From a checkpoint of a small encoder-decoder audio transcriber: waveform 16khz input, decoder norm layernorm.
Rows from block 5 of the text decoder, named by matrix and row number. Each number is 128 + 32 x the weight over its row's rms, rounded and kept within 0 to 255. All counts start at 0. Numbers have three digits each. After the name is the row's rms in percent of the matrix's.
# v: cross-attention value (decoder.blocks.5.cross_attn.v.weight, 64x160), inputs 120-159
v.0 094:171119152111147095094114064114177168107159203095187118110097133125137140074129121102118109111141187116102065171123198121
v.1 092:158081099156129133110103126104118164142078095089129157127103142098141116134161100136105111184130088142110099074092143127
v.2 103:109162115131086167150116137151103188147133143165213079107148143170149094150124107152130170123166135147205093148065144135
v.3 095:102209153123057123128087125124133146081103130092116086116130145133090089161161176124138109141193154176143103114076167158
v.4 094:134119164159177123155159086115074071091195171129086164123130096159154124093097107141123122113141146176127119141152059105
v.5 097:112131127116127081171087172120117117146137174199116112131100186083104126154128138076066176148093097104098097073180118183
v.6 100:144127117125137151132085108123101110109091136161151128133102119120119172175165103207133158160107112132149123122152186155
v.7 089:165123115144121095189158094097091124137131152119137170128035122083098118128128145117126162183118113152109082124104132125
v.8 109:086094109097147102148158110109128158153160128168110116091146120187113074104168161129163191126172162148131174163134143083
v.9 096:050121185142076144114204104163126130150122102160130091090081149137100156070192126149152165075109166109124140089135119110
v.10 088:117095098131168158146136110086168135138145074163123163109060095129171117166076164117098140114108100148141128079112125097
v.11 102:167177155090093089175120123142136122161164128159158164098171134151112139124112181137167182116132077151066088159145136129
v.12 101:093118093139106151117072147150095108117131116132126110098138138098115057164159091136086128147111131183175177146060137107
v.13 096:053122153121161129157102172095158167100147108146105095103075137128146125152120096147130112124062190169113153073079103103
v.14 095:129150184178144134169163160084146087116120097141117122111158166102133199177116160123133140076154151143083106118084114189
v.15 107:045161184184166088176121146156064146166123150135146142135159146146119126100178142180184121147099200162101147111126206111
v.16 101:081129205183128132078132157104114133144105142073116133171146126090077156160184129154137097096168068108119095120121129097
v.17 094:183132077168155100146071134139126108179168181136149135140106102165144135122168156105164176151145092116086111122131122142
v.18 110:123145129175135132116085105098145120204066108128104061064165141106122120130119132148153150126149119117127092159140154151
v.19 102:140152114138139118080175093128144157121144131129168089120094116124121156097120173188138086119122116090100153060131140135
v.20 107:105109114112103094123099107143139092171113079221063113138106180127115168124130115138131132150158135151144119082159185119
v.21 102:159111150122148109172079182061089132093165150126160158159098117150130116160099125194137150088103110162080123135085080150
v.22 105:123157130188175114171128069131127083108123150166156177108133079120141110110128163131169150116194157098121102141113126161
v.23 110:128134095095099114124146130136136110161132159114102138126128111089133170168108137165163150126193084077121147151107129133
v.24 088:104179198173107116120091088148115183144092115142179132144167060146107093131191131171123138112123141129181124084204135110
v.25 095:153137136102139109090147111140104084157129104170080079069139114129089161142055134093129057078156144100108111177168088123
v.26 098:095081141146118177135139146205131142137161151117151097101155152190132100160108090087090132139150092159244110094081141089
v.27 103:119171125144140172110124110140140108128128108119119143118098094124146102119131133149175118081136130114147182146139080135
v.28 085:081121114097143172163196117136135115131122160154134162096144105136143165115124101063121162098178154055115105160122104138
v.29 088:107150130152136181097143140076190077141136127148155078119163147108112093149158118108135101169132082149141145144059108102
v.30 101:100157122103149095132084111119117126129150104158140094097099158135117182097113154089096129146129130110111124099091164125
v.31 102:157118122151101134141175103139115129101128156152148080081036085133076132135149100090119172135143195100207134152079104111
v.32 100:128153150174176172138123148069091149062151144055092137134160078130176148121095099135106136147111112141069144110131126112
v.33 101:141113142086117150101142198134155108177096155164176159109084094100093095094220023100138094162113083122145126101152136105
v.34 103:146154099155162149119137096104121114127124168101086096105147130148104181140142173139129080173136101187171118128102159211
v.35 108:113094131171184120125088225109157131076154140098125092103143193120132078145098109089173100100176151117078123088136072119
v.36 107:107191154129159108095146168142166109180098126171148168135118179127099177159119148112127146130145106168141089096164134113
v.37 106:159059130151155111149112180137126163156106128114124127121099169129134093149121111100149150150128190169157177148115135112
v.38 106:124224132126120173116148133123133114113128096140121125080109135153129129163054133129173165135187082077105071142132105143
v.39 115:089110142156157117193110145111101179083160154183117064099059107112109150049091116085119169177120120137126089150129097123
v.40 105:113096108108132146153154116145169153163121089143125116144198155102118163175144117142076166123215087183089148155134168130
v.41 096:109135174149192127144124089156093151072180113146190076099087077158095147109147119099064187114108180129159135094139126142
v.42 092:108091154148124169147135081137138122137125112081120111171149119137077128092124110108107172098123094138172097140079117099
v.43 101:129112098120102123148123080125206093150129121173113156141101088120146148148198153090116128065089077129147123149190113067
v.44 101:126158097107140134118080092133154111167111189122104129107119118155120119125104115125136093121107126177116118078128148135
v.45 098:145142144173098181082096098109161126147113127150141136163117142159083101147116132215096116133106130110134141086105094051
v.46 105:149088152051127152160212120097109120080088108156188036086063154132133146161149142126102171093113176143111107089150103157
v.47 098:104119191148136137113158148121117163076173144142052125222133081130126144036112158158122147122071136094140170136068114151
v.48 098:115141094114165169138135106156119118153150144105236104124134164140116149132163143124125116143123127148147120074157150076
v.49 105:096136140130063118143102128127155056126099144071106113099142089142110096088197152160141153137142145142087106127115090120
v.50 094:132127189160114114089097107132102057140161173144121127160117126150178141101120096145108153093081177166139093140113096175
v.51 099:095191126124130162165169114141105133123106128109173143142099164140144160138084092164163176128157127093083110158122149135
v.52 088:090106175179139121132129151111160121108146142156025106193152102126091152168180156123102127123128095126079191150117097097
v.53 094:061141111143176154135027164065133103158142119122163090132159184161134087205117109132132111152151146163202095172180127161
v.54 103:076167144112064133141064111090106131135139092126088158152131171137173125140097151147172126100144161134148110105165127147
v.55 104:096139141116090094107137149076099066137143167056137045135100167115176061117077140170095142135115159164063147089087056164
v.56 105:098143171156144117133134139179092069152140139184127145135089158088096145066133140088100156128181167113134108085205178125
v.57 095:145082146051152152146202131100111166090127127160115095126087060095182137145166142152141145114133172110101132162073159108
v.58 100:116151137110176165129132119163163082137146146119144108177116130077128201154127106095111162114103185116119076136169108123
v.59 106:152199196140148117119099124102137189114120149128121178104084169080137196146152133111099142077094087098118127083136137153
v.60 108:078210149071104128158171162136155095136143121218114148113108151158110125125085116087188155099147160083094101175130150119
v.61 101:154154166129189151139083159134141150079096120116170188112122121093127126110144121080097094169138156170143127117109152117
v.62 098:057080120143176079178089131076134109127160155179085128122157116116195148176124096139192105092171136118091163157093161101
v.63 103:076130160032089099176137161192120148130151097123190136159175174086128154103114108136081096144115164106148124100133138133